config.yaml
norm: "layernorm"
head_dim: 16
positions: "learned"
init: "trunc_normal_002"
ema_decay: 0.995
warmup_steps: 180
adamw_weight_decay_other_params: 0
Rows from block 2 of a small image classifier, named by matrix and row number. Rows with one number belong to one neuron. Each number is 128 + 24 x the weight over its row's rms, rounded and kept within 0 to 255. All counts start at 0. Numbers have three digits each.
After each neuron's rows are labels from the 100 images, of 14976, where the neuron reaches its highest value: "top examples" is what is common among them. Only what is clearly more common there than usual is listed. The data: rendered solids tumbling over patterned floors.
# fc1: MLP up (model.blocks.2.mlp.fc1.weight, 512x256), inputs 208-255
# fc2: MLP down (model.blocks.2.mlp.fc2.weight, 256x512, transposed), outputs 208-255

fc1.59:102140093162086083134096104145131135096136124087158109148118129143126097161114124054128149126134117121103100124161144138114103107121166125149112
fc2.59:158092102158135105105115150168124114155136131149136101099109155135119135076149127138137164116124134131145174140107140096149142118131123147128115
top examples: purple object; count: four; black object

fc1.308:153086133095118124104165150137163085172162130163159164148119116122144141105121107090099104131129168142130147122112131115177137101121082098110148
fc2.308:155129154147125154164105098134110121182108126136091155147170153073106134145137133118152174101142088120144127122103144097135118147155151120147142
top examples: count: one; light from behind the scene

fc1.340:147170153144095125073167141124152099098149100126122111109143095119084105129141112133089056110196151125133089111093128079142123160175135141144142
fc2.340:151073121106140124150124138125118147138132140136116093100123114126140177135131166121129136101143177145113126117144179161127118115095108105108112
top examples: light from behind the camera

fc1.473:120111131134110141153055167110149114099146108093123132118123165125104089128105102116154124155133122177116111129137113113158076162087176108126167
fc2.473:161143110125108111099170111169099125138106097148081159110190091103165136155150151144161142116114159134105137155145126131085162080142123122110098
top examples: count: one

fc1.71:129176111120129128099092094124132135112132188117145153110183116117122137062079100150083095062123144132115141130141099164099101072102128127107136
fc2.71:110129119130072142122115159175102104162129110131179131091112087154122116139161115104169115138166107143108127104159144123119138168139113135125083
top examples: light from behind the scene; count: four; purple object

fc1.167:105111116120148130136167114152088099134112088170100094137107180113118184157128117107155185137113135120134122108089087137119115098135065110116171
fc2.167:122136149128121093107091110107142134107111165089135135134102122124152124081106065128100154134140149158126153132075090149142157126087139138097127
top examples: light from behind the scene

fc1.452:128127127097110128156090099161143113204083104092124116108154110144156149141131077154101138119126122162142106132137147101107083150123152154142138
fc2.452:131105143126145142126137105096086090107164123127089096141137128142118179125114155130176136172139124120141170137115107099144141131076147108169094
top examples: green object; its colour: green

fc1.146:135115090112096097129092125076095155116127119125124135094128096143137155111122095129129105112119139080119147107135123114096119075139135142123129
fc2.146:139127153144110123160108101155118119119071103115122123126102134162130074155121118120112124096133139162106106148137126121129152173126126136127124
top examples: blue object

fc1.137:078127132137103134136112139145146148152122135136139131151160106122148180129108119111121112099135092111153068132125135132159144147147111141147138
fc2.137:145165132124152126081135096086146168073146111107101114093116123152124113167128147103120143141114129118133151138139152103127088050133154133112163
top examples: teal object

fc1.369:167119168089093122130153160122098141207118127136123104145148165136107133117133130126121105116080084174090133173104102137118151133111118128159136
fc2.369:135120155137140146121080085156100171108146168136143105119137124086163133100142139118118163125155114141124095110170175114111099103118138128150112
top examples: grey object

fc1.189:121116126122121104120096106159113147102157148149119127118093112098170065128127135081139194094128130108149106181083126138160146090153162128117128
fc2.189:119147110167139152114144116119109105106076127099141159121135138114127163106123140164120107180092129113102173149109118110130131139139087118149130
top examples: teal object

fc1.329:107136139132126128137145127127126169148086132103149179093147161104141166133155166113108134128119141143131152153087110099132140112160140195132115
fc2.329:129113121119153101145096078104149105102139161127110131169115101146090112094096125143152142124103113170180120154133128144124089143110132110136148
top examples: yellow object; its colour: yellow

fc1.250:128104140139128109132120119122121116145143108135133115132087122071123121126110130136133112162125112130126143170117137119128129114120149130118132
fc2.250:156108110084119195126133146115179128116113124148119161135150147146122109120125111136115160137132136157103110106098142140125141113146120129112138
top examples: purple object; its colour: purple

fc1.253:154118138130085124154108090120107141134158143135117083103139113107117115066166102128136138141145120109132091150125138117124123138142104155166123
fc2.253:132104144154137148140137143106125165095158132086163151110129116106095119148097141129111178085137139182105158130101103124118142094126125123105137
top examples: green object; count: four; yellow object; its colour: green

fc1.414:130114111112138110157115115147130169146161110160122150138138110150177165126104111131163123154121141166109140068171115120111111105127136134166127
fc2.414:131112158139088148145159166175143122124149163081151058155110104093146156146159122130126118140139097178148115158121130119176141168151117126133127
top examples: its colour: white

fc1.323:138139115121118140099095147071159125141083109148109129118119125115148155110139109157140134144107153120171153142095165146144169115140127203105088
fc2.323:129101134127145129132166119178118132119121164066104126156153112123103110102159137106104092115120119117151104116158099117113076130079153091126150
top examples: purple object

fc1.73:138151154092117118104142128147170117063112097132137182098178135089149074110153138126100154159136099081088159145140100151122172117119117172166140
fc2.73:145149135133124135158074110127111109165126133101114071097087149186117197125148152137116106126081147186127102118159136101115078170106130155149115
top examples: purple object; its colour: purple

fc1.55:137151099127161121168112134083145147121111128154136125127154116119153100106106092101069132115105138141126149136122127102135140074120102197137136
fc2.55:148109118130148118169130162104145094145140145135134098129090170184137127111114108179138126142157110151092137151143143136091127161099147138158075
top examples: pink object; its colour: pink

fc1.54:100114123136122119114128063097133151150115132107138128128166141109099128147108131127114143130134136083104095126163178153116139150179145108081116
fc2.54:119121115146136124147111152146163124108153129120123131130119162120133115117130159128144158118126139141132137100112101119110161108137121134164145
top examples: orange object; yellow object

fc1.205:123130156098137149120154173157129102161063162118146158189098123143143147123120113130120140099114112067082104121132133103128115141162152108145112
fc2.205:140116121158103129172118109079137153112119122142129119081162151097096142132128164109150120138122100111099147121096139099094146132080112110133116
top examples: light from the right

fc1.221:103129096135127119112114134129139132121096155077162124120103134119119149106122165134122166145121180146136125135113120118140124078120143106121138
fc2.221:170106117099136156131148122097109146093160094156122163109111094109134109156150100133108090146139103081133099146157114164137087139141154162126111
top examples: yellow object; brown object; its colour: yellow; its colour: brown

fc1.342:099132122151128084099122132122119159124108140112149117110133089153144160134126109090129129111124118130068120099154166147135115149134157145148143
fc2.342:145116135130065163108074113136116161134135132154135162132120121135098143160115160152118172088118126125160139131156078151130159096104129120101104
top examples: light from the right

fc1.341:096179170143128088152118120144149075097116121129154111178137073062171136129108142109124157066134133119159155138122147112130165159132135128130103
fc2.341:147092118116091144108138089146117151094125111111114123093130138174162145097155098124164124154127155162116135150125111147120118110134144122178100
top examples: black object; its colour: black

fc1.419:114144146118058180141109164079124103118150164157070090085173127140131114123109131094133146134126116105133117125136147123097104140113120104141124
fc2.419:176140117127121107129155116146115135180145108099113165143082130106119153179163158135114116130121117132119117141087138103108161131129115155133113
top examples: blue object; purple object; its colour: blue

fc1.491:122137121142138118114102112123168140131092135130097099139145126102139143135114144136147108132122120132136113130142099146124152093126144134194087
fc2.491:155130107114122140107158142124155084108165136121137159107117140137106114141136112154106142140119125136135128108115134100095123138125122094062150
top examples: blue object; purple object

fc1.92:144098138099125061142112127145116100112133169138154101120112138112135138079115121130105139159149100105119118108149131100120155131106134121115124
fc2.92:083185110120140151166129109117148193154143116124131097120152131101127099156152106111112095093139137176156124153130085115162150132137132140151136
top examples: jack

fc1.420:169095151134097116146110122087128115117124129185126112119144105129133124130102126134140093081141159123141113090092109091081162112080146124142123
fc2.420:133193105129149119132110114122123180060140099141099141151137175130141108137134100175139184103145151101126117110114131160125110140101114097121159
top examples: count: one; teal object; its colour: teal

fc1.37:140108136105127090125085129093122087120121135149171118130146118124116126164112134110124118157136152116171162164124121145095133119106170109107150
fc2.37:157112104154170164150142133173100134135144135153094131150104141119118081116125117184135119107171119124095116114152115126178144141166167114147084
top examples: red object; its colour: red

fc1.110:172109141121125111151142144083124105134131132115147131143145155135156125081132125127133151166144095118125093128141138121143096148106176153082108
fc2.110:123101109079127144137160154163085138103118115090134137139166101115138141145131148123137132156168189118133096106141137148176090150100130156152145
top examples: red object; count: four; its colour: red

fc1.360:143128103123144121165143138101129121099134116111098138124073124132093143134108101151101120116137134096141168170132124073136090118144101128134156
fc2.360:155152139161087150077138106138127113132095094162142149144129123126161106135160112120116148141120124105111128099155144116168190127122102142164107
top examples: white object

fc1.23:121081090143120112110157122112141118107120122105130131156160157177182125112155139142144138161105148139124130161088125120119142116136147135136124
fc2.23:161105147143148134144159141137136124135119126155113082129117106156128071145137104138094137120150131115091146132182104145126165111118116144160121
top examples: count: one

fc1.493:119143123139131129119097107130155202114132116127154171137134103095124164121095118146137143112152147061124158134144160136107117076131134138117122
fc2.493:089094124127101118138171149142131103141115123093105117144098106150133114129147135146129120123125097152150108096137133119124159150125125110123125
top examples: orange object

fc1.229:087137102108145098122136114127134118131145168103097148123166138164152081144111109142109117124130148101094125159134128145101103147103097202154114
fc2.229:126127117165125112154129120126106143116108085124112129112131129103120126148157113118137152162136094189122122143125140119125153115185144055098145
top examples: purple object; its colour: purple

fc1.93:065101116123147148110107135153113138133150123128131159081090104129165115184127133144152124136140120141151136116084101092113150113102107120118139
fc2.93:152125123104104120147114107154153082127107157137140158163107134131127139109156135145117091141096111144146111129085165110112138146168151130090129
top examples: black object; its colour: black

fc1.133:120166129114129132134149131200161101149188117179155105128178148115105102170131106147154167155124120157145114131105116125132128104159123123146120
fc2.133:103070114139143101100136155073087160167111075112126126122101105125133163073151121115131156108157144138104126099090108106144154145139120137100112
top examples: count: four; red object

fc1.95:142102121111146104109113113146128142101116116129109114124111137129090124074150111125118116185135145132109088122072140110096109110162115175099145
fc2.95:135085129130173135135136106123057131110131124126105137111132103104158138148153127142132119108137131147132134167177124120125156169098156099139094
top examples: teal object; blue object; its colour: teal

fc1.118:137080127112128147147140140134149139151124114143107166113132111099130155146101078125140147133168113135099141121117134147151121136127115144166128
fc2.118:171137087131114106112115150133118058089126181148133121143138134143115110149141139102120133123118128102178091135123121095112119086152127124108144
top examples: light from the right

fc1.164:122155121107111112088166171146137163127093097125119110131145158090091137161132141129112130151151164136121132106137110109092126136110115109122167
fc2.164:118116122103153112142093129116152159162160135139115156126164124083138102096093100101116148078123154138106130130121131161138143108139160107138136
top examples: orange object; its colour: orange

fc1.337:140107158099120127130145124111140113120136174132140168151141198148075101149136116130108155141133142130126144140118117173116051109088170176129177
fc2.337:120096135146124104144145131116133169176114086093142126097158129086151154105117144141173132097161097112119148132135069149139119138116126130136130
top examples: red object; count: four; pink object; its colour: red

fc1.335:144119153125138101167104121129132178122134086105176129133151148161163119138116113143109136118096123133114170121127150075085130145082155146158089
fc2.335:129153131127125129093142076127155095080064106149127141181104133104123151122113090112150139143133137085100132123166132146139115155149154147086143
top examples: white object; its colour: white; sphere

fc1.479:156155129146149174160146126139149122109146162125157115104117102127146135130139092179141151155140135073110103146128157123057128123115113105148139
fc2.479:096111103139121081102108119159094148112116117150103152131153129158111111136072160125174084102115179121102129115111107144120123115144144136128118
top examples: white object; its colour: white

fc1.424:185142148135112161106144157099096156114106117135163170171108159154121132071137138117115107157142165126150140127085121124133141138146135161088108
fc2.424:121145139113120098132126111149128069156120144100134112116156091098104109129187123125114053073113121129103099124152127113158073090160104115119109
top examples: teal object; blue object; its colour: teal

fc1.385:123123155166105129108193145159124128167126153156116139111091132121094119110177154105120124109152122120172100093103154104096069103141120136109088
fc2.385:114104079094146144170143129099137150133130122131126134123144117142152158111145128119178126170138094135121153131099100144128107105170127135133148
top examples: count: four; red object; chain link

fc1.173:105146156191144153136135156141117143142118101100158156112137125102136132114147116124143161122160127124099092081109139082116151083122162178153131
fc2.173:170109112093134107122179131151142074127123094101119118114123146147078134158121126155116175124132073110095089119168129130117133117103132110113157
top examples: black object

fc1.176:131120088111092155087132109122092130143141122143109163131120147090134121085124157119143117114104121135144100126084089153118151149080091118132128
fc2.176:137127139149109133154113147152161130116112119143143146079156083125154100120069096116123135120109162097149116156107117162169100131100116120098130
top examples: blue object; its colour: blue

fc1.197:148136135120167129130132102136080147136149118106127139112130107093119111112133150115109126089148151138105128117151125153119182121125114112157142
fc2.197:087113103124118135122104127114145144135141118153119154111128189085160145121114143145106141166130156160143148158088122118143110146126168108143099
top examples: its colour: yellow

fc1.138:121129117063141104145156128105150104125110131087086124091185115133145103109099135188151095133139145144077167084115078136113121134149090097132140
fc2.138:113124132161124123113120094155134156143146096133172157135111147096082130118117118104154171085128118099141119141157121150117110116068107141120152
top examples: count: one; white object; its colour: white

fc1.117:092126145120088117118060137116152132120149134170111170154154131142111113122132125178114139089147102153152161109142157125051145150114141125109160
fc2.117:132139144119137133141212126125105118133125143124117079127131147142109078112142149122118142118156140112089141140133121135146116067139157140115136
top examples: red object; its colour: red

fc1.275:153079119116124120166133094099109106081158180124137115116149148109141108101112118114108139085136103134105095126118109143133104153113116149160192
fc2.275:059130087111097178131121142138126136165131120148119136088104126135135137145145150121137104127104137097132176166100115145113112124114145119119107
top examples: egg

fc1.231:127159101103142119166131117083153114126087101162159114059151095171113163099163093137111116118113125132118093123128134150137125106123145165149132
fc2.231:127143153139157115101131130156110145101104117129122156152110153141153112154129090082135120113088146100138110105151146111111065140116150128098122
top examples: brown object; its colour: brown

fc1.497:110141154077160154128106113139139073116171129141134099138139161104114153109143149133088138094145089117101145124122132119093092123150113103144086
fc2.497:152133099169120164166137162125097172121121134132113084087146115118167088141109123091107170159122171126144118087134140163173121130143158134101113
top examples: brown object; its colour: brown

fc1.267:154087156109135083156109139143168129135095101138109157130098145096151115137149133178156130128134139137078155112107108127143094124144115114130142
fc2.267:101169143127128094128164132115101158115083141121123101114069137144134131146145091111136144100108095145131151145127170160154120126129161133170124
top examples: purple object

fc1.437:157128115176135103141118111113139139142116121104172075158101110123163099111152088116184140134085140115121138106099122088142133128071118120077094
fc2.437:159102130104150116119123140113117144108132131093128149099159104186138150134144176132095139141097138073136147125175158140139135142122131153144137
top examples: red object; its colour: red

fc1.202:077117104133114110133173090131139127128115138131081127143123169150099115108135142139083092129133138143114099141155114129073137119093091139126156
fc2.202:185103119121175121125106117096149157105160119161166115130119100113139163121155119127121152122192132131081151102128142156107129132123124135130146
top examples: white object; its colour: white

fc1.477:169106153096198112154127117149135147100145185118123140122148107144126111097094140102087141107115148145128185131186174139110148139121114133116129
fc2.477:104158097161071140132096158123087133132114117106132070164114150094139108110160129157167141171151103166121111104119139133176114110112157113144142
top examples: light from the left; blue object

fc1.324:116120095087124170110143136145134124128086130111150114145127113134128144134135121152114121126126152108119119160133133150149130142139202103122088
fc2.324:113119133142153109131112168117126142096115145119130152141110116125093128128136139122112116167135120111118136129149118107114096137139139174131144
top examples: brown object

fc1.174:121140112144120073150075131176131150143091153137122150125154136126152162114119100120145156123095096126141143117145146058139117110160143146156110
fc2.174:106129114115149145093111114094169130119099095156103142095133106109127161141129103081122152090134166101118101133136143153162106151101139147129119
top examples: its colour: grey

fc1.27:149202133137107106149100112099122147176090131136130112165100138129084113112139116152121161147139129071083160113159067105136187117131152121136148
fc2.27:157097170130122126162147129119145115087166128121131162095167172131155151130163120081164082114120109163141117113099155142095109152123107132133101
top examples: red object

fc1.248:142137090124159137122103133158121128133108075124132121099091121144160157164144136117170108099084123171114150170140114110145182073121091169103077
fc2.248:140136170165103132126120147109145121118134138137145169169138115101144084103107104085125149136115101126108117128115132161140118144135122119154156
top examples: black object; its colour: black

fc1.175:099147167105111131122169147086140135106095119150146142165161134115141115152129168145146117105153170121144110150193076144145173130106131158143131
fc2.175:131122136151149129141126129127104098144138129139118107134153169141126140103131079161141135142132130162092142133147130089111109133110152087133119
top examples: teal object; its colour: teal

fc1.392:171149059118153154165171116110121099115095153127133129114150126135137122118103100148133130164141091093118118116123128184123104112156127165079169
fc2.392:107151162122123119115109178092133131118118127165129152149087117115162107152142126134143102138113147143134114119149130092113123134107171132159083
top examples: red object; pink object

fc1.306:109113130131083119121138136160102134097068154142148106114124168125142123127097145153153126124130200120127154173144129130113154118121139128140108
fc2.306:111105115096166155108156124142153099128083122123159155116107096100137103150169105100092066136130116107091103097108134153122109135126138093126127
top examples: brown object; its colour: brown

fc1.290:141166098140087164087074136107121108107092132081141108162123110105086164167117109136072105134135144109144127136155109130187176134125103153127120
fc2.290:129094137109173101132151122164106150108135133180126120106125146116169117141140116112137136122151158124157152091070149110130090091110144133131151
top examples: yellow object

fc1.409:091171122094145127125151104110124155108116093124125160117137122138147141109098140137119120127122104104171100144123107106124138150144109157113127
fc2.409:127117149185120122144106131144095110168162134133147116136121116165148116162120152110111094134123066192099161087145132124094085127159082158113120
top examples: black object

fc1.108:130118115162109118145127109149138092133160132128110115079144110133099119114108098183157114140110148085088151126115140141088091121115132159110126
fc2.108:104139115094156145135180125153133097164138155080115145134133158161116158129169156138118133137171124106144111095106135138159151141150136098136118
top examples: light from the left

fc1.443:149111154102122120124145140115170145151142099086136144124102126179097148127131099112169139079104114116128186151117131094105119161093145112129143
fc2.443:138131115110105175112107112145109097148160136163113125137169144113173079120127151133073149169152144107092120080136128124119117142126143131104076
top examples: grey object

fc1.0:104092073102087135113139074115113140131163134159178079142132124108136077105123130119123143163158106149137107147147096151148110123109110104168182
fc2.0:125164121120148117106107140147100109125110126150136164095083141102100138149105140151101142114110155132101081140128128107156145108120127144102128
top examples: yellow object; its colour: yellow

fc1.47:159121164137123142140128115130113157104116090098116105113141107132138117142133140152126164150127094126129152118154136126137174105131119161171097
fc2.47:142109076109121112150129161125182140131145128159097114102105129119173135088109110116150146094117081099159121133134138114170122168118142121136131
top examples: count: one

fc1.101:158103119111116100125154107078119189116128102151150124114119118124125112150143179152091100146111115155139102119145129145091139092125137077092145
fc2.101:121133108120115144129181156157118096089138106154098115099117171117119123107116155135083098086158161154102110164157131117155121126117116179162120
top examples: blue object; its colour: blue

fc1.356:142111127165107154078123136112097095142126147119140130112091104094097161081137127133103120126123119104137082150134117164145120126099145104100109
fc2.356:169141086106124118115123131138132110062126135115156130141134173143155160171135139139124122110133155102094134134166147149113109108131114165105094
top examples: blue object; purple object

fc1.399:132153094143151097116120171126119153189175138134154173155137094100121128117137112116131148102116148073116122118180100175102114152119118119162111
fc2.399:137134113118106099096097147081109168112115119147092098117176102130140119168106148140122102152098135119153125150091165121151107127117194125130146
top examples: black object; its colour: black

fc1.444:109123144113148107109133118084118155154139122153133100132125142120116120127114124154117141137096150088129102153160093132084161042156126157148133
fc2.444:118119174125139115158107156153164133124098097094132141098144132158192155102195087119143107102139128157131099100125159109148113176104124163125131
top examples: teal object; its colour: teal; count: four

fc1.45:161131144104141098130107141145118138104113136111139130160106097131137165113180135168116136143141110155207130090108139105121107133098151109094170
fc2.45:108135141126103101113134120107122121136136127140131141090141127170171119162107102139096133119110147115112107150133133185151142104148084147164127
top examples: light from behind the camera; blue object; teal object; its colour: blue

fc1.333:160145169148150117136144139133117090168129135098145160110126145134153125152134099102056114153149110126109116131133117110128128116132100118133130
fc2.333:114106109103150174110139073112119124080096133135163092142113109126131127094116145128203102113137124126157149163124131164087127106124146124122144
top examples: pink object; purple object; its colour: pink